config.yaml
train_examples: 97500
image_size: 32
head_dim: 64
moe: "top_k"
num_experts: 4
expert_mlp_ratio: 0.25
label_smoothing: 0.05
muon_scale: "original"
lr: 0.036
nesterov: false
weight_decay: 0.07
adamw_weight_decay_other_params: 0
Rows from block 5 of a small image classifier, named by matrix and row number. Rows with one number within an expert belong to one neuron, the router's apart. Each number is 50 + 15 x the weight over its row's rms, rounded and kept within 0 to 99. All counts start at 0.
Before each expert's rows are labels from the 100 images, of 14976, where the router gives the expert most weight on average: "strongest on" is what is common among them. Only what is clearly more common there than usual is listed. The data: simulated fluorescence microscopy of cells. In brackets: how many of the 100, against the usual share in percent.
# router: router (model.blocks.5.mlp.router.weight, 4x192, trained with AdamW), inputs 117-155
# up: expert up (model.blocks.5.mlp.up, 4x48x192), inputs 117-155
# down: expert down (model.blocks.5.mlp.down, 4x192x48, transposed), outputs 117-155

# expert 0
strongest on: ring around the nucleus (98 vs 12.3); crowded (91 vs 24.9); cells: ten or more (91 vs 24.9); red stain (54 vs 20.2)
router.0:44 45 50 39 54 43 54 44 33 59 59 80 44 37 64 55 77 63 43 59 65 56 15 32 24 33 31 39 42 60 39 71 35 66 45 44 57 51 39
up.0:50 47 42 62 44 53 37 51 60 37 70 51 65 67 41 40 31 53 82 57 52 64 92 68 40 56 45 39 51 56 44 58 56 68 63 51 31 50 62
down.0:33 50 40 42 47 44 19 44 60 58 29 82 49 58 42 58 50 37 34 57 24 76 77 60 47 57 47 68 36 53 42 27 60 39 52 74 40 46 42
up.1:76 67 53 58 17 48 41 47 59 53 70 60 52 41 52 52 49 46 50 58 59 41 31 66 49 58 73 72 61 69 37 45 77 45 63 26 40 31 47
down.1:56 42 48 44 74 59 37 66 73 47 66 75 65 68 50 57 36 63 53 82 21 44 23 28 70 38 46 26 34 51 21 58 39 44 46 75 81 51 79
up.2:51 86 59 38 46 63 51 78 57 36 35 70 72 44 60 32 40 73 69 60 33 42 84 54 43 53 69 29 54 60 40 52 32 57 38 62 64 43 43
down.2:49 80 49 43 36 44 66 49 55 52 39 27 56 35 65 62 49 63 57 37 31 50 33 82 35 46 74 52 34 41 67 70 43 31 79 61 44 38 51
up.3:37 46 45 64 58 56 39 54 48 65 59 56 55 14 09 90 23 57 34 64 46 32 42 42 53 47 30 47 54 68 47 49 42 09 51 37 32 53 26
down.3:46 59 42 51 54 62 71 28 65 55 70 51 41 59 59 24 30 53 49 65 43 68 38 52 74 80 09 57 40 63 57 52 31 49 53 48 20 41 54
up.4:70 61 71 59 43 65 47 50 53 71 41 68 32 62 63 45 49 49 71 61 40 49 48 68 35 37 52 33 53 52 25 57 46 26 46 61 67 62 45
down.4:47 34 17 34 37 41 28 45 28 66 70 77 48 19 53 41 36 46 44 53 31 57 47 45 65 49 22 54 30 55 52 33 57 60 44 80 44 33 59
up.5:66 47 40 28 51 61 37 47 27 49 45 42 58 75 62 59 53 47 40 27 56 40 60 56 63 66 50 16 47 48 75 44 59 41 05 38 49 29 65
down.5:37 43 39 82 51 51 38 35 60 56 50 61 57 84 64 27 66 59 42 22 56 40 58 67 56 19 77 57 58 59 63 35 51 24 52 30 41 49 62
up.6:50 40 50 64 57 41 58 51 13 60 61 28 52 66 38 54 72 61 52 28 32 35 63 68 50 58 49 31 52 48 49 46 65 64 40 55 54 69 36
down.6:44 72 72 10 41 74 47 35 68 41 34 56 34 80 68 48 60 46 41 53 69 44 55 53 08 59 43 59 58 40 36 29 66 36 44 62 48 33 50
up.7:57 63 48 33 36 66 09 68 59 19 60 36 41 65 42 57 46 69 51 57 60 57 56 62 53 51 33 49 47 53 32 55 33 31 36 47 35 68 54
down.7:62 33 70 34 57 99 79 50 46 33 49 38 65 63 42 33 60 69 33 42 33 50 50 36 47 50 39 66 57 16 62 69 49 49 54 56 30 50 50
up.8:50 47 59 73 30 25 66 75 58 48 59 44 39 29 66 45 03 45 62 39 40 51 76 48 20 46 56 71 48 53 59 29 41 00 47 71 45 58 28
down.8:23 53 28 38 58 44 53 29 71 18 35 32 62 40 51 37 68 66 65 69 55 66 89 59 57 54 45 57 50 70 53 63 38 36 46 68 32 63 51

# expert 2
strongest on: crowded (100 vs 24.9); cells: ten or more (100 vs 24.9); vacuoles (83 vs 12.6)
router.2:52 51 47 48 63 37 42 50 60 44 47 72 61 53 48 35 48 47 42 83 00 43 54 45 71 62 70 50 27 56 44 55 46 35 66 54 72 59 56
up.0:37 46 39 42 55 64 54 30 51 51 33 27 39 68 39 49 39 62 32 71 79 65 50 17 51 62 48 58 53 36 38 63 63 55 63 59 43 37 35
down.0:68 46 30 18 21 32 61 72 61 83 51 42 64 62 35 21 67 35 51 59 43 41 36 73 63 33 47 31 54 68 36 73 24 50 41 48 47 45 33
up.1:53 48 63 67 41 44 57 61 24 40 59 51 48 66 54 50 54 59 73 18 43 74 40 39 48 40 46 45 57 36 23 46 61 82 55 64 49 64 41
down.1:43 26 55 22 72 91 40 72 62 41 62 66 68 61 58 38 46 92 42 58 52 45 51 67 39 52 18 36 47 79 44 55 68 40 69 29 48 47 51
up.2:42 57 68 45 58 32 50 24 57 36 45 45 27 50 54 37 48 42 47 73 27 71 56 56 51 57 54 57 47 65 33 49 26 23 36 45 51 66 75
down.2:50 64 31 54 65 54 37 40 61 22 71 53 61 67 37 59 47 50 38 09 60 50 61 70 49 86 89 66 44 36 32 42 48 28 60 50 41 58 33
up.3:72 58 40 66 24 74 48 50 74 31 19 58 21 48 54 57 41 46 80 33 63 28 59 47 35 50 35 54 40 52 28 75 49 68 41 48 63 43 44
down.3:75 60 45 51 32 61 45 49 53 61 11 81 32 34 59 61 23 65 33 47 51 71 77 36 80 32 33 50 43 57 35 63 25 42 58 62 76 40 50
up.4:49 66 46 46 48 69 60 73 47 50 47 35 67 07 40 52 69 33 28 71 72 52 57 53 61 44 58 40 71 55 26 58 51 52 19 33 37 29 37
down.4:46 63 49 60 57 26 67 46 46 41 56 38 52 23 63 38 38 80 47 67 49 34 31 48 58 58 73 33 58 63 54 66 61 67 57 34 62 63 22
up.5:50 43 38 73 63 32 67 72 38 59 17 49 31 28 50 48 50 67 56 34 89 44 66 57 32 61 55 48 43 76 55 49 36 45 54 59 55 55 70
down.5:70 20 65 73 73 36 44 49 45 32 45 59 57 82 30 38 21 52 53 45 22 62 23 59 18 57 65 44 53 00 66 56 60 61 45 30 63 73 44
up.6:57 74 45 60 65 48 31 49 29 52 38 76 37 63 67 54 61 47 54 62 35 69 51 34 41 10 32 60 44 34 46 51 40 34 47 39 55 43 66
down.6:40 45 74 32 53 45 79 40 52 33 42 50 44 53 51 21 49 65 37 40 34 53 49 42 31 29 32 56 66 82 24 43 32 42 34 36 62 62 30
up.7:72 51 99 38 37 57 51 57 42 59 60 60 27 41 73 46 51 53 55 49 61 44 60 41 60 31 19 31 41 45 13 45 62 50 59 57 48 31 60
down.7:63 41 49 39 24 77 63 57 64 38 33 48 61 48 01 43 48 48 42 79 60 36 46 28 59 52 55 41 55 43 51 81 40 69 36 49 61 42 43
up.8:71 83 67 31 43 54 54 41 70 08 54 61 71 51 59 31 27 86 51 34 53 78 54 16 33 63 59 45 63 58 43 44 46 67 35 50 27 10 65
down.8:45 54 44 39 51 32 36 38 42 50 40 40 52 29 36 71 30 60 64 61 60 27 36 18 30 63 52 26 47 22 54 59 76 52 75 38 25 54 29

# expert 1
strongest on: membrane rim (92 vs 12.8); out of focus (67 vs 20); dim (50 vs 24.6)
router.1:36 36 44 51 30 42 41 47 40 47 62 31 32 45 40 68 38 68 55 45 99 25 36 58 53 30 39 50 49 45 45 56 59 42 66 24 61 64 64
up.0:22 28 49 39 26 70 75 82 10 35 54 50 47 53 47 50 45 47 75 32 34 77 48 48 52 47 80 43 69 35 49 67 34 58 19 51 59 56 45
down.0:43 43 78 52 48 52 41 64 67 18 55 38 31 53 71 41 38 50 48 40 27 63 69 44 36 41 39 45 54 82 68 32 50 68 49 49 49 49 37
up.1:70 64 57 52 42 68 65 46 48 46 57 32 35 57 51 66 77 60 38 65 50 76 79 37 58 43 49 57 44 57 40 63 36 30 28 32 75 34 49
down.1:46 64 43 70 31 53 60 58 47 63 52 56 26 33 55 62 43 32 39 54 39 45 60 99 32 48 50 62 48 45 20 45 30 27 38 56 56 51 70
up.2:50 59 42 43 55 46 48 45 59 62 62 57 07 41 25 45 70 30 19 80 39 58 43 68 45 67 76 25 68 58 35 52 45 30 34 49 28 57 48
down.2:59 57 29 52 54 80 48 50 30 62 39 43 66 71 31 57 64 51 38 45 62 59 30 48 51 62 43 58 47 40 70 28 60 58 61 28 28 72 76
up.3:75 72 49 32 34 48 72 38 60 47 23 54 42 45 52 39 71 55 69 67 33 63 53 45 63 32 80 68 58 35 68 74 53 51 31 31 75 42 58
down.3:44 58 37 60 54 25 46 68 46 70 35 35 32 27 52 77 72 36 72 43 38 74 50 64 78 78 45 58 38 48 91 41 51 68 41 51 50 59 56
up.4:71 45 45 52 40 41 59 46 58 76 21 32 44 61 52 61 77 61 56 61 63 67 48 41 63 63 67 67 75 43 63 63 70 49 43 48 63 35 61
down.4:78 99 38 34 47 56 37 34 43 38 35 38 45 49 54 49 23 46 51 41 50 30 64 72 86 62 44 33 55 40 96 62 45 67 33 57 55 51 36
up.5:31 38 48 50 33 64 70 60 60 45 66 39 61 51 28 58 51 72 71 57 67 35 62 57 53 51 57 48 51 68 55 49 48 42 73 34 74 70 76
down.5:43 45 89 54 69 60 69 55 47 41 35 61 53 50 43 51 45 49 46 59 29 42 58 64 53 15 39 31 54 66 31 75 44 34 50 38 56 60 37
up.6:62 55 53 50 51 46 20 54 68 47 21 52 43 33 59 56 58 60 40 89 31 15 73 40 52 33 63 51 35 64 16 43 41 28 75 13 50 21 49
down.6:41 43 46 50 36 46 45 52 56 57 82 55 64 54 48 34 31 30 50 35 64 42 60 25 27 46 46 46 54 56 34 52 47 54 80 34 54 33 37
up.7:17 55 51 61 64 42 39 48 73 60 56 59 54 60 45 60 27 36 63 57 61 34 56 58 50 67 69 63 63 88 04 35 51 35 64 44 52 53 57
down.7:33 18 67 49 55 31 29 60 65 53 34 56 23 47 48 30 46 59 34 73 74 47 71 45 60 43 38 80 52 43 31 44 63 51 59 37 57 55 20
up.8:78 63 30 59 25 41 14 34 44 31 52 85 51 58 47 34 50 37 62 72 57 47 41 68 72 29 45 58 47 71 57 68 34 25 39 38 42 36 57
down.8:29 47 65 48 70 42 47 44 56 58 51 22 30 51 37 64 66 20 67 81 66 40 52 44 50 69 62 47 43 44 60 13 66 37 49 39 28 91 86

# expert 3
strongest on: dim (73 vs 24.6); crowded (67 vs 24.9); cells: ten or more (67 vs 24.9); fragmented nuclei (49 vs 12.4)
router.3:73 34 55 60 42 56 78 58 31 62 50 48 31 66 40 39 26 70 55 24 34 64 78 43 46 65 43 45 75 55 39 64 60 58 09 59 35 40 41
up.0:55 45 42 67 27 65 56 67 41 54 75 55 47 64 27 16 51 39 45 47 53 66 64 31 34 45 55 31 40 77 32 54 50 45 45 32 67 56 34
down.0:67 34 00 69 54 21 31 16 37 62 53 69 64 59 51 50 76 27 50 36 42 61 50 52 33 76 76 32 39 44 47 51 40 41 28 60 37 55 55
up.1:42 41 60 67 43 50 52 45 47 53 67 57 31 42 67 62 49 47 46 68 53 49 59 18 47 29 51 51 08 68 54 45 43 34 43 80 63 56 43
down.1:97 53 68 55 36 62 47 68 54 27 49 57 44 52 48 75 39 62 54 27 83 51 14 32 31 43 55 40 78 59 59 45 53 43 79 63 51 41 85
up.2:73 40 62 60 66 89 59 39 54 41 64 42 62 62 42 74 50 67 48 40 69 57 39 63 88 61 37 60 58 46 82 57 42 58 79 54 29 47 58
down.2:60 40 62 64 58 42 99 38 78 62 39 62 49 66 64 27 51 33 66 53 49 42 51 41 68 47 36 33 69 57 34 62 43 66 31 56 34 45 48
up.3:33 28 62 61 26 36 36 55 71 45 60 72 36 61 67 27 58 46 61 46 12 77 76 49 64 45 39 79 62 53 21 25 51 47 39 53 52 79 67
down.3:40 48 42 67 59 23 76 59 48 37 27 48 54 42 76 42 78 53 53 35 42 35 50 66 46 79 55 46 52 27 58 16 34 54 59 70 48 43 56
up.4:16 55 64 52 34 65 40 43 52 35 64 63 66 55 41 63 54 36 57 33 76 44 46 43 50 52 49 57 36 76 67 55 30 53 34 65 48 49 54
down.4:67 50 60 63 52 63 14 63 37 49 74 43 40 37 27 40 64 69 57 42 64 37 71 46 49 56 41 47 49 38 22 45 56 41 47 60 33 44 55
up.5:35 52 31 39 54 57 56 31 48 36 58 65 68 35 61 54 39 28 64 59 83 63 64 34 32 45 30 64 56 44 39 66 27 49 29 31 80 78 88
down.5:40 52 57 32 28 61 67 49 58 60 52 43 31 63 61 51 38 57 23 26 52 53 34 32 57 35 40 43 57 51 73 61 52 49 26 43 46 50 53
up.6:41 45 59 55 45 25 00 59 47 46 65 66 27 47 64 39 51 40 62 43 48 33 55 33 44 22 48 34 36 62 31 59 34 28 62 45 48 62 68
down.6:48 58 79 69 44 65 68 62 61 51 07 47 55 53 75 46 58 47 57 44 37 67 59 51 68 50 69 58 81 73 59 29 47 32 42 35 61 44 43
up.7:71 69 34 46 49 71 51 47 65 45 55 68 29 51 43 42 43 55 64 52 31 36 34 60 75 45 75 99 38 48 39 83 46 35 67 25 42 51 38
down.7:42 76 31 84 34 38 62 28 41 48 63 53 78 36 51 33 53 56 44 70 37 44 55 31 37 72 54 65 45 42 41 62 59 50 36 55 44 64 38
up.8:41 49 12 45 59 43 78 51 44 46 74 45 41 60 46 39 67 38 51 86 56 68 25 29 55 38 61 41 30 29 32 77 39 10 70 37 55 55 43
down.8:52 43 56 59 63 19 46 57 34 58 63 67 31 57 39 64 76 57 53 88 44 41 46 21 52 37 49 39 52 43 50 30 37 45 54 41 44 27 49